Weights of a small contrastive image-text model.
Training: soap at rate 0.0012, 5100 steps, batches of 128.
Data: trained on drawn human figures in many poses, 195000 training examples, 3.3 epochs.
Rows from block 7 of the image encoder of a small contrastive image-text model, named by matrix and row number. Each number is 500 + 50 x the weight over its row's rms, rounded and kept within 0 to 999. All counts start at 0. Numbers have three digits each.
After each channel's rows are labels from the 100 images, of 14976, where the channel reaches its highest value: "responds to" is what is common among them. Only what is clearly more common there than usual is listed. The data: drawn human figures in many poses. In brackets: how many of the 100, against the usual share in percent.
# r30: branch 2 reduce pointwise conv (encoder.blocks.7.r3.0.weight, 88x352x1x1), inputs 236-294

r30.72:455632484562428448510505524451457579512445450523456457526462487489516530509513506556489395512563515477465568469334536503526500518532466521458435573457538438459563558588544384431
responds to: pink top (62 vs 8.6); arms out (37 vs 6.4)

r30.32:472501544542483436522417537544414585637498468581550581560511499420547560531434533487500522398505512476442493525510539529473465483541612455533628502471559471509529562525474448580
responds to: walking (41 vs 6.5)

r30.9:497464464537473549533479519491457587454501514541501577561506518503481494584511491441525579433525551573479491498447526410562602507516569560484562576537485446556459452489512414537
responds to: red trousers (69 vs 8.2); red top (26 vs 8.4)

r30.4:423569531401387428462456482543502461476581466478518483500462402529560493487380592485506478577532507539549421547469497546547368518495504519476514511602534518476488497533503583460
responds to: grey top (45 vs 8.3); waving (28 vs 5.8); splits (27 vs 6.2)

r30.3:540444495476516422403461524522539632480444442532465531554563521410392614481570460492528518585335544476375453494438462478463528518527447526421463572468485575523573463566509558414
responds to: green trousers (84 vs 8.4); walking (25 vs 6.5)

r30.24:380341441454476490521611503579660586494602539510543444414543531487528425466412404505481559493474487482550424450488486475547535526553529457399417559476452534434524447457637578610
responds to: blue top (47 vs 8); arms out (35 vs 6.4); pink top (28 vs 8.6)

r30.58:522430503517547532450520548448549464693463478513467592489410475593457476497505544409494466492474521631546529530471470489494595472417464607478511491458400452492476405447407488647
responds to: brown trousers (65 vs 8.2); sitting (32 vs 6.3); brown top (28 vs 8.4)

r30.68:520509526459550432410489416524608545582491553518595564548549520464506506506472541567517521485474531573525493454548482491549442532454555588603439567397464502573463508482495495500
responds to: waving (51 vs 5.8)

r30.31:536565452496569509399472517529546477481582461478492658560531618501502555513492487557542528440473516494484461528619493478434557536412551475473586628356530480413532540581488551486
responds to: splits (42 vs 6.2); lying (33 vs 6.3); brown trousers (30 vs 8.2)

r30.38:506442561563496560461537519527487597513463491589518485525592528530502528534427520484569427366508493454424445527482516570468503483487494520593505383527438544457564573493446469493
responds to: walking (41 vs 6.5); standing (27 vs 6.2)

r30.19:578511580449395458605508597486460411507491491493579532502586539522554428522536507521441467467496533487427412463449503541423560639534393690471533516393483398510459428478496449529
responds to: hands on hips (45 vs 6)

r30.1:468519568497527462460466472498543548576506495477544476478547561524543526541381479439409547532482600566495559445444490502561665569480498496499588441422532507566592515446422466475
responds to: teal top (40 vs 8.5); splits (33 vs 6.2); waving (25 vs 5.8)

r30.2:453506489557402446483450532477387485520411576519454564485570493474532516622432415528491445524485534477475414597466481469485536608559493467405436521469514457529523483458562413462
responds to: green top (54 vs 8.1); green trousers (27 vs 8.4); splits (26 vs 6.2)

r30.79:560536497479526512501502519463508532423562510511494507462571410531458447522423517500619502464413466498522439596611547602472466482523420485432472531681461544540444695448515497434
responds to: hands on hips (46 vs 6)

r30.56:536496537479532496472474422519474422522499459487506540533431555474541495517485489586446509474551483472568513445487530429461425501540449560497441402523467478474545484444499497531
responds to: blue top (39 vs 8); black top (30 vs 8.1)

r30.70:482558629521488506357581610530417485525524490477586592461481531521482627517483447517481440517513489530575477539497500421494493475426503518482508553451492421411557424561595419512
responds to: sitting (47 vs 6.3); pink trousers (27 vs 8.1); running (26 vs 6.6)

r30.28:494437559530454579634486469456558483471501502462458488504567427535566469425449563526602510553489483494444511417494489393475476403499537603435438491549526508395442437470458476504
responds to: arms up (68 vs 6.2); lunging (30 vs 6.3)

r30.5:600577456523457493549445403438484543523529584497600414592620490485666627477464495497441469495480492512488436474463464476490419516412544570618440456454496554536510428521542439479
responds to: pink top (62 vs 8.6); waving (53 vs 5.8)

r30.33:459449469443440608495455576541532466505542512505583482491554530410509466528464505474511521600479406529591495530519405517541557476586505506393444509525449415509514626511472612456
responds to: green top (66 vs 8.1); walking (43 vs 6.5); sitting (30 vs 6.3)

r30.84:566565484464529530530545558479518505511468506540543558448509497532557472455462450498484445513526455535503557493513442449526550524499434600414468491467430424422538485596480561596
responds to: black top (70 vs 8.1); black trousers (38 vs 8.6); arms out (30 vs 6.4)

r30.63:533563493451425449449462419453442449408542607596515424529492492445494561564472488468466518609354501495521619510570530532564584501346513437467442492424583499419528433517462544457
responds to: walking (63 vs 6.5)

r30.43:460486587564418532521488564544570540558498438585527659516524531378515428634431405521472426512534402533546372566466453444439420513554501530469432478469463658421532416457497528482
responds to: orange trousers (40 vs 8.6); orange top (38 vs 8.2); sitting (25 vs 6.3)

r30.74:486461463488520603599519432410421437523503414608435482481495414549538469513500588559606528610510425513534386509583533427359425395514484506465448513570478563482493564477499538581
responds to: walking (40 vs 6.5); hands on hips (37 vs 6); blue top (26 vs 8)

r30.37:567468511459521528501563494502498609513497485594490519474500507490541456527494516456526456455521514513530391572521472616458456554477565502451533479441502464506540576490472547523
responds to: hands on hips (35 vs 6); walking (30 vs 6.5); green top (28 vs 8.1)

r30.10:425413513448479422523457500469636593564471534476537522460512560472576516530386397452464569529514569472527422382544444414521463455574412533465552436517455504447540437486484366508
responds to: lying (28 vs 6.3); teal trousers (28 vs 8.6)

r30.86:443544510502552470444495464539499560416483525518515513522495491498494496490541521468382514506420553512531562454465516484562499491443450467451527423520477539553581441585522424467
responds to: red trousers (44 vs 8.2)

r30.40:453496522495476499440532433465581477555476517538660536476555584494476494486452487542507542507539452544523570542488564482479574573536494445434493540455541493453524535518381536554
responds to: brown top (72 vs 8.4); brown trousers (32 vs 8.2); running (26 vs 6.6)

r30.39:500416401506460459497546484545562565559522531510540524486516440467387634384443573460569524524581488446530508405471508507445540482497445517487460522571504487445592504530491493444
responds to: red top (72 vs 8.4)

r30.73:464504461521527556498479455462543488635553463533517479497524486503490520510466507574434462581428465539559478480556546577495562508452593413489558530445452528466397470455478428512
responds to: splits (56 vs 6.2); waving (28 vs 5.8)

r30.59:419537477508435419498551492516515557458465616458483435465568423435481536469446516441540452511461517556457547433435539430501469535461528515582538440474511522468520503461470436591
responds to: blue trousers (62 vs 8.4); squatting (45 vs 6.2); blue top (28 vs 8)

r30.55:529389505494451507460445554498371493617470501506545503530496593621496490514529430496455499377380509571462527473511504502444539618511606507475514575417488424502480458547489475609
responds to: white trousers (38 vs 8.2); grey trousers (29 vs 7.8)

r30.30:461500471523524595423441628525464561581579420472514442417455469516493546472495586438587490412549483500467501466532505526579408520527492499493465388577520519493418610592484514525
responds to: walking (48 vs 6.5); teal trousers (33 vs 8.6)

r30.47:545573590484512511508498533451529547524518505434590570506530539586374495589620592511489495540547555500502568557483527405475488494503446588541416485390509559504486478478566488619
responds to: splits (58 vs 6.2); blue top (43 vs 8)

r30.15:475469389523409492390470532497505631447599632427622493569551494521513439510437487521534470551438523462578401567447518470582538525510509452475508485454488462371575509540520563479
responds to: brown top (66 vs 8.4); kicking (30 vs 6.4); black top (29 vs 8.1)

r30.78:482462462446511463466483518462473604648500481577388505537480451534518446527450592534511444402603442540500519574619541562523535474452547468523508513561424531408489642528439553474
responds to: hands on hips (34 vs 6); walking (32 vs 6.5)

r30.51:521456497475508545486519468531553551548566466490460571568473492467627471407438426507420512551501513509574490496392595534466556469596482549527404556475476528462435476569448601606
responds to: teal trousers (62 vs 8.6); sitting (40 vs 6.3)

r30.0:487464503399487528468512487453541524422545528426500518555523565543501465481504496478464529540490460502474426503408526542543669486529527587492450483470415449386592485526524455499
responds to: green top (69 vs 8.1); green trousers (37 vs 8.4)

r30.49:499465407450437439523490564463515532475591654424592498570517570615499406604482443544453472557545522517539501484562538468467550467515474460433481536474459449543579573515481492473
responds to: yellow top (61 vs 8.7); white top (39 vs 8.6); sitting (36 vs 6.3)

r30.61:539433538477471466660520522449458504400528538493585539502494576528440379488438480542427493557545597478511438503486517503465469461633464484459650482451596501520527540575506472581
responds to: orange top (34 vs 8.2); arms out (30 vs 6.4); waving (27 vs 5.8)

r30.46:427535590625427534430577503480461448478445537510547483664579473589464524530561475464459549525445583500479556444494490472491481468476541506533499563527482480527501512487408540604
responds to: grey top (60 vs 8.3); grey trousers (39 vs 7.8); standing (29 vs 6.2)

r30.42:494465456491421431550471578489496651478554531630494470405507547510455433563551532550425495520620486442610480564551547526559427486474538595599541466471556468423412530467511427450
responds to: yellow top (41 vs 8.7); splits (26 vs 6.2); blue top (26 vs 8)

r30.45:527421485409426409428432499444609559470527530460491618489459503565594466459461498489556545480448506468460424428510484578607521503488523381540543485506420572559491517514510485445
responds to: yellow top (25 vs 8.7)

r30.27:529531525526525418560532505527520455376461490528516525527555536557484492529457477432527502558458501519554554529537447602461479357484534456432533577377608537454586521579575548457
responds to: splits (58 vs 6.2); blue top (42 vs 8); red top (27 vs 8.4)

r30.77:476646577564402447460555593492432475529464544540493628615512458490493449535500482468458385534546523486551474484446470502418490597528523475453576421316511497539506461514543473525
responds to: black trousers (34 vs 8.6); sitting (32 vs 6.3)

r30.82:493474487439451549445558536434566504541553554449564468485461531575527556527391615528507495522415507463439423477409471493601563460562403398497514586340456476508477476536464522500
responds to: arms out (49 vs 6.4); squatting (29 vs 6.2)

r30.20:513543442450475497592447382561455544504591568490476439472457573474425560374455535471486544445447589502315529524492477513505449429494535489470604537521504459460498411444555456471
responds to: bowing (39 vs 6.2); lying (38 vs 6.3)

r30.85:617513471484529462435532567477434458532565403608553602633500434512482503462535539462410550583562527496446435509535482506452384455526490406497461457634584508424545487597449527545
responds to: grey trousers (41 vs 7.8); walking (30 vs 6.5); grey top (27 vs 8.3)

r30.76:513557521544436457518549532387483514422409439499452497432456446446410514451465505450597485487460523577431506506627470650442531454458462514449429499535535530472501579575494527440
responds to: standing (26 vs 6.2)

r30.67:486468558476522436537455565554459474431523481510528566518403601499588520390429510521602523445571508468423480489600492601446541529592475525518600501463441565571617600422456524497
responds to: red top (31 vs 8.4); splits (30 vs 6.2)

r30.80:488505484489558475426499389513472479565515525545516354459539524512512361559506442444468497538531564471417371459494461526510567409553484553525382483413526480495425464546516510410
responds to: splits (64 vs 6.2); teal top (33 vs 8.5)

r30.44:494540575552492502477466503510477513474442429505474556509547566425576570492460486544467467584525517416470486549490521594499571412425477470507496455425513397471568404507637431446
responds to: white top (68 vs 8.6); running (26 vs 6.6)

r30.6:515489513494571391443502513603504535515498525512477563578540563486532552572499477521453530575484525566470512483533528431483473490562448373460439445486451441569545480520491502469
responds to: black top (87 vs 8.1)

r30.65:521451424520549582467545495457524494389510542496480492498537544392476524539553472526457522484478554566506447506487598518539430557501534572458501491453512519414488520545519475399
responds to: pink trousers (67 vs 8.1); pink top (30 vs 8.6)

r30.60:481397390510511528446431570510500504539658486469473497396483568506490392529530450553537430500476430512609444391480415498491665472420480391465385609482417555438564464579488539559
responds to: kicking (59 vs 6.4); black top (31 vs 8.1)

r30.34:531551452481576504495417463593498491443514521444551552464519432502481599483510526528447406528462464511421549447456469507511487411460545452486628481534540383449516468521492498536
responds to: squatting (50 vs 6.2); arms out (28 vs 6.4); blue top (28 vs 8)

r30.81:535587417527480480362541578436512465532420513535450578512416462614410514552482508571405408531471520547551476445502477505510527514478520574477449529445556418433569610588517433590
responds to: waving (47 vs 5.8); grey top (30 vs 8.3)

r30.36:533556461560539436531529468439447584418521517530523424460458404538503564482473464408535519479505489528489528551569443495487472524525543492520443571586560428474433463585572462519
responds to: brown trousers (39 vs 8.2); black trousers (29 vs 8.6)

r30.83:515535622363516593395559457428543565525526496464564643511511519549485452556570458474454436434455529566462565444548600506503508570434486518451479401442490512421514486504481541577
responds to: green trousers (53 vs 8.4); sitting (25 vs 6.3)

r30.14:421403565541493544416436504483513476593482415573510458465502468464446516428601481437449550363523528597465499528519495483473628476449476500480454484462433526526481534576438492472
responds to: arms out (50 vs 6.4); teal top (40 vs 8.5); squatting (25 vs 6.2)

r30.69:432465476482495431411450443518575436611515427468615531508515548538534488509555540458561463566492574542424501556451500545423543508511568513448503568527464520557467461564443484502
responds to: black top (41 vs 8.1); walking (35 vs 6.5); teal top (34 vs 8.5)

r30.11:547409476495435486529494551490496501532520590509448539504439575481525488515451496478493556328521552501577593454553431513451524472538587481419495544454509465460494497506409534533
responds to: pink top (96 vs 8.6); arms out (30 vs 6.4)

r30.35:375472469562474489499599547568397494447463590484455475427418496435488528463545534553540498482469519407525476560441471513501463480499486506485438519400546308476516542514443511543
responds to: black top (86 vs 8.1); arms out (30 vs 6.4)

r30.7:507534434484513518456580495451450526488489534477479550469530497580427466424429453496525515467446487496426389512504601474566544555500374489569605502466511412473627532422420460512
responds to: arms up (52 vs 6.2); arms out (33 vs 6.4)

r30.17:435517442505484533482480468550451564403471584457408500463539379471471468498561511475455542559523575421435468555466485472463405473591474453561544512472452591450440537610472563584
responds to: red trousers (53 vs 8.2); red top (52 vs 8.4)

r30.16:468477468525469529594471500553503481555476429570408549427540461591535533434523523467634553589517476445446379555465458421511426483464462616461462403499569490519422591545644542563
responds to: splits (41 vs 6.2); orange trousers (25 vs 8.6)

r30.75:478440475532463406445506504437465587630535477509532524582519614442544530649469415519434526441472502571544468477456482583415551532636608480457517504407522492378512540527365487588
responds to: grey top (74 vs 8.3); grey trousers (26 vs 7.8)

r30.22:466566488489522534527436659464450466488485514462511454573441502506501440516608537543457467515476469548568585500471547485484545545507407429510524467435511450466551353531484460542
responds to: handstand (34 vs 6.2); grey top (26 vs 8.3)

r30.87:521449538451455477497582518499567449488391404447510541491503483503495448458526429549447525543566462612483613438472504597436602394414578488620518526513592562456471453599586437521
responds to: running (29 vs 6.6)

r30.50:607474465544434476493542491417428456558516543630488439486543510391514542452561481525584426484528557495570514482499547434415484485539350551465543420351438574542544457557505559507
responds to: orange trousers (54 vs 8.6); orange top (27 vs 8.2)

r30.71:475439513567517479422478389535614501474654461498529513521457485526458557517512477463392508519489581463495445518516457477583465499524536507479422560495497472525533501549530549541
responds to: yellow top (69 vs 8.7); walking (38 vs 6.5)

r30.23:546537549546433436406434520412515394411562550463466497486510476482460550427538453446553495538507548477488435541529449420438571451507379482483543525425507620423577606427460552535
responds to: arms up (47 vs 6.2); lunging (37 vs 6.3)

r30.21:466459461500486479443558498463506702498540507586541473545546533471510461474530414510541547542466493503479431559514507502486445436601398404476538539457502434435508369509464589528
responds to: grey trousers (72 vs 7.8); grey top (28 vs 8.3)

r30.52:538493511529445395563543527427446544479619475460547446512459510426531539483498613440596422578497470480605495473479542632475561504500429486585507516478487620578591507476425404507
responds to: black top (71 vs 8.1)

r30.29:567469479502488550551368632464533462455487501575455443488505478520462529579441463526458501504435385415493523509364514468559551499524481488464457535495519566411460393444511482583
responds to: handstand (84 vs 6.2); yellow trousers (29 vs 8.5)

r30.41:553505516560469520559446544494421424570459582520495506469426405547554526389512478481502437437545491568378429492479493406506585599496523510463516539547536300462604415420571495519
responds to: bowing (81 vs 6.2); pink top (26 vs 8.6)

r30.53:424444553545473473386541501472397505658407504545466455510528613425461486472551421494362444528498547544497515542422585492571437442450467418495491531477464453461490467593516459465
responds to: green trousers (48 vs 8.4); green top (36 vs 8.1); squatting (35 vs 6.2)